python train.py --arch="regnet" --model="image classifier" --dataset="renderings of 100 made-up gadgets, each built of a few solids, in any pose" --train_examples=195000 --image_size=24 --crop_scale_min=1 --horizontal_flip=false --translate=0.12 --color_jitter=0.1 --targets=["gadget"] --num_classes=100 --norm="groupnorm" --hidden_act="gelu" --weight_standardization=false --depths=[2, 4, 4] --kernel_size=3 --stem="deep" --widths=[64, 112, 192] --mixing="mixup" --loss="cross_entropy" --init="lecun_normal" --residual_init="none" --optimizer="nadamw" --learning_rate=0.0016 --beta1=0.9 --beta2=0.95 --eps=1e-08 --max_steps=11500 --batch_size=384 --epochs=22.6 --lr_schedule="linear" --final_lr_fraction=0.1 --warmup_steps=340 --weight_decay=0.2
Rows from block 5, named by matrix and row number. Each number is 128 + 24 x the weight over its row's rms, rounded and kept within 0 to 255. All counts start at 0. Numbers have three digits each.
# convs1: 3x3 conv (model.blocks.5.convs.1.weight, 112x112x3x3), inputs 24-29, a 3x3 kernel for each
convs1.6:119160132137132139154141165128138116139153128128128154102125111122140126110126122110127128101128044116093141140122118155116113119132129143111146124081098135101114
convs1.7:138136140149112135122078137126162141158103138149155158139118143141076100152078102115154152127087164117145151117116092125108062124084104145143168125111115138133150
convs1.8:130136097143122128166167138112133139148145138127124091091087063125149125124133129127113079157161092146147123107122150167113114163126096091105120132108097136106099
convs1.9:131154161129141151070116127137157139130147116111163152138162139117163146099123109138094132117115103118147112139113141133085142147123153153112133138094121152134138
convs1.10:136172152110134123057095116149143118106100100104148150122148151096123110075091140186201147084131103103164149148126087122132110129146130149147100097126115127146151
convs1.11:139146119093093085101075072127160109132113076139150164131133124121076096127129132101109148143098109145164137119076060132112049122139097108055093124088071144145141
convs1.12:089081127086091128102113108126119125130120111099113101103106108107161142105141144102126112127135120075113109155169145161136135141139125163155138175142144160167139
convs1.13:110097118100109107089064116117132123136105123127124146065077035057083041059005057089093100118114121122110083121125130132123114129118108131146148147119118167132142
convs1.14:125144166138112150136129112126141157141114138140145119108128128116141133099130091143159154144127157083113135135120148123088109153108121159147150140113134159136158
convs1.15:154140132156114129139115128132114123125130124122125115113138088153153123121137108122138137146126158164112142141130156128105118152131136129135142120095106166124133
convs1.16:108112070140132141147172176131092127158146156122141148102120083109123114098101113109084110154136163146172158130112143124097138154129134126109149120101134124124121
convs1.17:145157161150141151147159133143153135142160139119157117111159121156170152134159109127138144127150171137165155182178124156138124127133141173167141152131141127126135
convs1.18:137141141140113135132118119132106074121103060108097064080120093121165109089091061115116121095111104119100092152151164151116128170136144148154164164135140175144129
convs1.19:163160166121134143117156177131128124116162121120135102124134127149133150106146162135131139131158151134138165151156139133133123139127112120137122129137124127120106
convs1.20:116129123122118127141107116156140119157137129124118120106130109119134133124138123157152158152139149154139148151160152133126135136147135175159141144117128155138165
convs1.21:134126103148128092131120110123113115117141101116138110117094066122136097061099086127161124163129134145161137150116143115082119150112153149134164132073105140082126
convs1.22:127132106129137108123130144108141112114120105115142131148144142165128123128095098132144136163140142146157132143110152150090090150085110157144168171093074154105090
convs1.23:143152138142139139115146110137175158142150124132160093148138097148144134117139123143173146157183175119140141160157156146106071126093072158172163149145086153109116
convs1.24:133116124157120135133119124108135112113150122095147112149092114157130107111112082123128124158144155140126127154121143141104101163113135162157154155134083146107106
convs1.25:117129116125096110125117120113143124116146147111163133135139144153134150142144164139151143167143167138158141121125159138107121166112117145147151146132110154126113
convs1.26:124145130115131124096105125136149110129134106108141122093097067087131099038081074135145131141114128121141136135109127118100123119123139128115138120089121127110117
convs1.27:114131132131152144096142150131147151142126126118131142132108118110156136088097126122134155137109142140156170125128136137092117156113135142151165132104126156131162
convs1.28:127148143125141139129128131136125148141118129148146137130137125139117130136135130103130148124133134077076086077083061091115078076085153139134124139107094104092113
convs1.29:126063065114117112094115123122119100138145137131150139077085046099115101093104101055107103072145142152137109141101105133134156100142160161120148136120143148137147
convs1.30:107129145109131154146153163124122118151131142137148146105101100115106104129115132158124125153149094136096105054071080077091060100086069059043081045067083074073081
convs1.31:127123130110121114096082114124147138112090128118101136122133108118154117091137104145159166081115131058089123121100131112121136131129149111108170104120159179151143
convs1.32:126126119137123129152124130143147119124163161158110121122183129140137101140125111127143142099147167116136164149137151133119124135141148145160171132139164149169153
convs1.33:156140093160145086123091120139140131148108116160126129123131137127088118145128117126116158111114132150127136134112135108135133110112159142126139141124140163142163
convs1.34:129123117124135128140134139139143139121112119117116126110129129141133129139131139130185142158136165131122107152115114134059047098024090137124149118064060122070056
convs1.35:140143137123140156119154179115114157110100172134167168117132127128127115113118101106109136128130196149161147102100180098104164162143156071095187102105174160164197
convs1.36:157177179148120108122137121141139116157115075152155122144095075157126126146138113137158130123118158118105148138106090127125102133132119111121089118116120123120131
convs1.37:127152124159190127080117140131174106179180155119138112124167117154195151142161107123151099145149134127138139123138127134124128145155147138136130132114111111101099
convs1.38:132113106144094092138074120134141133138105093140117123070078061120133044077067049128116153129141100117099115139132161140126129170133141140153138145148127164149130
convs1.39:161155147156127127157142142160152170149119146166143168089123128125133150099150123132131125149135119132113107116084140073067114126125158117120171082085101140124152
convs1.40:117119145107117132126125168153136139113084144147153160072139138076134139131139140098105084108112150115119142119114120108093107106099108132141150131096126138131142
convs1.41:111116121119118146092112137147155133131088152116115146122138124087132109087096117150117154172102126114056135138144123070121172085103151170137129090087132130106155
convs1.42:148166136145122100150162129145094102156113084136154132125124093141119106138150139143133104137124112143092119107073064121106067117135114120096098091075078095104109
convs1.43:126126156128085159108121129154141156129124168101148157110104125121132161140159180073109119133078141112147121132155141128098121139102086114098141118090118147111116
convs1.44:146146120171149117126099121113121142127096132130117133106121122128116102133121084129132183146090124192137137170131151134089139127113150156133195137070162165150172
convs1.45:154143103138119062138151114159111141145090103137173175097142094108116117131120129120099137131141101146146140100089075091099108089113102113123179135106160142130133
convs1.46:124099118150122130115130137130134138119133154113151154091088084096141060089062088094068128105110176177177156136127124125114156113142129168127134126116148145136137
convs1.47:084094099144141111142116095104118118112124154134135142085100138065065092135098095152134123135105151158143146122116119129132130119123127116131143132163174131153174
convs1.48:111101091125139095118114074147129136150083125139131133047041050000081041027068044110107134117112099114104078131109111117132137107128137147130142133110143148142141
convs1.49:088117134120152163127159140124143117136177161110147139110133134091080127089119145103142104144193193092148174157135140135136144137137124150138115140159153121146152
convs1.50:138144110142098081122103062113114134098118122155108089115157103148134096130112078091090081135125108115071088131124141120083084114127083137118143110089123135125145
convs1.51:092106142102115149130129134100126120131137140101125143110134124120205144108126140137156113151122131123148154147164170152111144157148142147163173147120162160146167
convs1.52:092110114081121134091082112122132161137084142147113145014088134042082155152141117055087044097121081093086099169118108132110126110111141152127146144116130139124159
convs1.53:135131152134119149132134132136157142133125156162145127121141113150143147119128147121144104082122160085073120114103130132103106130126145126125155084070124117116133
convs1.54:109076130147135101135129150113114135124092137107113165119103121099140129098124123128086136128089164115145193134119118104093148117121122163121171122095153130131166
convs1.55:136147143138143144141138127127149138124104123151114111083120079125144126088101114051091081115116116087105106120101100095087081088096085109082140075073077115101088
convs1.56:113125107122125099139094119155151092142124152136091147108135151132146137125122085137125127094118157113125173129126147125128139143154151113110134084098143094121157
convs1.57:139166156136118155116100132112147138153131142117140155126138153121131128145128122101103101103094173086107169152099139134085105147107138143080123114068137115118159
convs1.58:111119102121122109099115145133143136144117130127140142102113122115119122111124143124133167120120150182148145152149135143163156121145141175157163151134141135133136
convs1.59:148139103123107095110073094127144135143154108140080111170147146153108144178137135125134132155151162133114123130112120125127095078091105126118125113141114078106113
convs1.60:089092129116128178123111155132143133073108151105074145157128114155160139144162152131154156112130169096054141121122119119119108124119118150149127131157140139124124
convs1.61:105127141115139151127119144130148148119134153127159156110103094082153105110119114120142163096116165086119146145132129122074117147121130123138180099113156133139163
convs1.62:117152122124143112111121121137168139149119118118139128137138135124096119134123117142103111108084102104155140128137132132140118134114116131147150138123125159133133
convs1.63:122135145139145143141130123139137147135159135136116110114127084146178121082124127091107120109120116104095104152153145161145150162151146143150129168158162140162151
convs1.64:136144156140131131136104118126135122120144099107109083102149097124174111077102099148144133141118102110097099143156177166132150181143151127152149166144150170159148
convs1.65:146165125143126162093077127127165146130135161111091099121128116147134132088102127127149159140109158103094106153176161134119115096074073147144131108114106112109101
convs1.66:125134126117118122131144134133147099140131101128143143102124105075126153119151161133145106120151108150131092099082079107115060116101071117103173108113099141125089
convs1.67:129145098140162105096113147157144090138152139091136158118103109139181150146130111153126125115144154130138177140151176133125147160158161146105115113097134122119150
convs1.68:154146157147159124143156121150118141139142102120146118111134116156167119131177152125111139107134108103134115141161158137126166148132138118120134106128158122121096
convs1.69:170138082121118102062089119129110116123145124120123114111120094143125114100101120136143132148142147141163137130148138146133155127132130155144139168143134158155130
convs1.70:161143131149142124142143113118117116125125131100087078175158140154107122132123139124092095135135126124138176140133123146160140116128123127104120106106126082120155
convs1.71:135110147142122122131151147139128125147105146104150157123150132148173162134169133115092074096098159128166180129105102126146149105137162106110120120140152113163175
convs1.72:131143131147133131148137113145139148146075104146113135079133118121169145117136122110103148094094086107071118140115154104101140145121189125115176111077153154141196
convs1.73:113115117123116136135122124125154136141121128128116116132110126119092132113118132144115133147142108106124101067019032024084040043034078085042099058098109112084097
convs1.74:139093057133127110141179143139080101149117116133159150103071064115118112109114134124082123122107089135146126099096104105130144115141132123101135107110107101109086
convs1.75:104096105112132132124162160139118125161116164125166169079103103106160127112145129140139135131080128145124151156116129095092143136146156126102167101077141136157144
convs1.76:144131119164131120131124123102125117149111140115158148128146149151114132157120113123126129103077132099126139141140102118167119126123102135130134109120118135156134
convs1.77:163168136152134090180126091155112104131126109152095104191150162157084111176125129164133148135126126137112117088116112112157134089115114063127126111195165121152166
convs1.78:105076068059071085112153165124071079113117107137177158114104100101085095096107136138132123075089079137137138102071073106090096148179131131116113117102107117154098
convs1.79:120112140125124170116120177125150154132093142110141152104130150110135131143133125133142110142082162117143192153143156130121135151136137156127151133097121135138136
convs1.80:144146136144120120120097068150144126164116090138121109151116064146117087151116093096118112111094124121092141121111113119130117143131126117135173128115127140113127
convs1.81:161134138143145146128146160132135127107100142117134143139117131137117148136128152110095151074062145126136148139143143142110134142135140153154177142109131141141126
convs1.82:142151127134143107143123072120129103127132122144134122124152146142114147140124089085120114117138138131137101109068108091072126115103164135098162115088122133121143
convs1.83:124086174109082156106129137096140164112120130138140116113127146113171100113095121105132093108120138136142119162122126146119140129140139133123158139111143145141153
convs1.84:168128109137113133116115120147136147143155154158136138154125113121093104114091118143115095127117112102114129130139146148151156149155141140155162161177173170166158
convs1.85:155139106165129134117116133120143129134112134133142141108122123163136128134125130110137150134110143127124126186140135156104101152116148179161185137106111173150154
convs1.86:159125145155121127130139137139129139113142129091138149083119126110122147130111101107107133108118154138132151143133104115148152094160164146127102104109117097116149
convs1.87:110097099132099121117134161125060104100108139098137150115118103146128125129144135160131086097088111128172141105108118106132147082139117115110134090116134118132111
convs1.88:110139093119135119069080114146157110120132130099111128119101116143130127148130139146123100109142130122132134146131128130134117146133123153124157124139140139131141
convs1.89:156150128138119082120109113160101118152075110119124134113120096143150137129158154060103150129125142139154151144142124129108131133132127112098145127093132153135166
convs1.90:154151119159149085105074112122115123138143107133118127133115141097098109134105114138122146104102129135107119162141146152116143145135145151160159132124131139142157
convs1.91:121123101132124112144111127144126099136138127106113155143118130156164139152135166134093135164158138131110122133145141143102125155128149127133132126111117132116135
convs1.92:162135126166139152124123164139122130127086138133144155104156121164160167139154139137146145140128144120139105136121121115090088118094104158147177119098114167124137
convs1.93:174147137181119106150117123126101122146110135141123135161136145149091096159108107159159157212084143190141162152148165152119130146110110116118155132099127153115135
convs1.94:153172161182130138156116123103158137141117105149154126124124141141098113148095096124153134167098105145126097162129157124087119131098140163119138121090113137116156
convs1.95:172117146113081064156067103137103157092132103137073099157149161106111139148120135146099108094144097150107161102150165168133122141141087119149138156159106127155081
convs1.96:123120102138115103152106101132137127118061133129116139133109053147104084150113117145174155150114146177149148123162153132132105133110091107147170142119117172111071
convs1.97:150145102147124113166158107143102092142111093148144114142133086157139123162167134109118133135143133129159135133134154125122136143106108115127185123134164155124119
convs1.98:156130142141133156136136145131128139114142150112135144151133110153128116152117125111079106097126127098120126096092075071086091077093089112121106087127087086077072
convs1.99:147150111163140123121121132117160117143124148119136148128131140136102114145099112119114131120067142102116164155126144114117143135100155139104152106093147108133153
convs1.100:131134116124128110107117140133146116129122132094140130128114131134116128121117125109104139093104149126142145112116103106159126122132101133127124128141120119138117
convs1.101:122136133134171152147164146132112117113147134110137120152133115136105114134129120100113062084116128095144109113112091109108116113105104114144102128151099096125075
convs1.102:108096109084094165069054143134147137071123152122077131116095111120116134107111137113122173123114148118084125128157130098135129078094113135117110102131119116109130
convs1.103:120115105131129112114124133143152131147131138118131133074097110110122124092121124157139179123116156172140134128128117132149147117136133158120141126128119103125114
convs1.104:119154132149140136138151121134143122133136111116134102106133087109139102132129095143143149141112125142187173184121089168103085125067101139079096114061083095050090
convs1.105:153136134106129166094141156144121134112144158103132144148137129147146138116141149126112135057117128048097119127147118144140137118134118132151132135150129111132102
convs1.106:124111089113144097086119115137100114116132137131154146112100084134133125122123113148138147131134147125150157090111109103151136115141146117132119141139115128110092
convs1.107:133152120127143130128145148168153165160148134159146137076112112096136138096138132124122143156138132133123131137100119129055094128114101128083104121067119160143133
convs1.108:174163110141147090102068129148127127151124119151137140117144120137119130122120119152150105140162125121179143079070101060104079107071089082103077111141068112114104